config.toml
downsampling_factor = 8
encoder_kernel_size = 3
encoder_widths = [192, 336, 576]
decoder_norm = "groupnorm"
decoder_blocks_per_level = 2
kl_weight = 0.001
init = "trunc_normal_002"
residual_init = "none"
weight_decay = 0.3
Rows from block 4 of the encoder of a small image VAE, named by matrix and row number. Rows with one number belong to one channel. Each number is 500 + 25 x the weight over its row's rms, rounded and kept within 0 to 999. All counts start at 0. Numbers have three digits each. After the name is the row's rms in percent of the matrix's.
After each channel's rows are labels from the 100 images, of 14976, where the channel reaches its highest value: "top examples" is what is common among them. Only what is clearly more common there than usual is listed. The data: made-up ball-and-stick molecule models.
# convs1: 3x3 conv (encoder.blocks.4.convs.1.weight, 80x80x3x3, each kernel summed), inputs 0-39
# convs2: expand pointwise conv (encoder.blocks.4.convs.2.weight, 336x80x1x1, transposed), outputs 0-41

convs1.53 108:467508515522491468474465488522511505495509485525522474517472461530515500469493479517474507552471503521503475511512522515
convs2.53 076:497481492479459467500496491486517535472464493501496496546483514477494518480471516548499503470582462498504515542508466475484487
top examples: dark backdrop

convs1.19 101:530528489486530514455500472495498444481496505484484529489533547487506515522513481481520522479519511486472516495460516514
convs2.19 105:487508501519530517460528515466490470520523522515475503494539525519463523482478483488468469447526519477515484522484456506522526
top examples: space-filling

convs1.49 098:487477469492475481460495474491478498532475506488488517489495550485484508481491473484476499500479444490517477466480493466
convs2.49 085:527546511513528517506504507511512493493493491510533558477517514508508540519506539531476512508575464498536469474518527548530509
top examples: space-filling; purple ball; dark backdrop

convs1.76 069:476495498508477487441509525486431518490494484508508497478476493512488494489486490514499516502494517496480497526538506502
convs2.76 117:499528491496503491495517482514511508487498490474564473453520505491495465496428514519493494498455483495468531527506494509493500
top examples: space-filling

convs1.36 129:524518480473526512503475543497518480525464483465474521504525530462474508516506470467508513513511465497486508481482492474
convs2.36 118:483483565519532518486511522488521469517514510537536547513501524523488569528477458459494482491537537488565480535528490492499514
top examples: space-filling

convs1.38 092:499462496470478500522536527494533501497471535486473502503496525471464464490460501482476456512485496495480478471472480516
convs2.38 089:481452558481534477496502522488509459521518510517504553570487507486496558522472439526542488501521547495547525562516491482486487
top examples: space-filling

convs1.32 109:482484458512482480520457518503497494533513529503509497498486531499510485480475447501480484523480456506482481487500475458
convs2.32 085:490484573478499475493496487482572436506496493500522543494496513485493549497487473532506499477519499493545504480559480495472472
top examples: purple ball; space-filling

convs1.5 105:491491501511497490511465520531514550490522522523513484529485473521529481484488469513480493550483482513483479472524498477
convs2.5 097:506492519504482516539475486525449465487475487489480470518472490505539478511464492542491534473482484526470480516460464460480495
top examples: dark backdrop

convs1.12 077:492456501504478505547495525501497514512510530474504482485479508488520469489461484504478451546489483490563478468542474481
convs2.12 103:495435570484504473497502483486528472497492481484496505577504470471495513521481499589544493500512506497506506521536491469471480
top examples: space-filling; purple ball; balls: five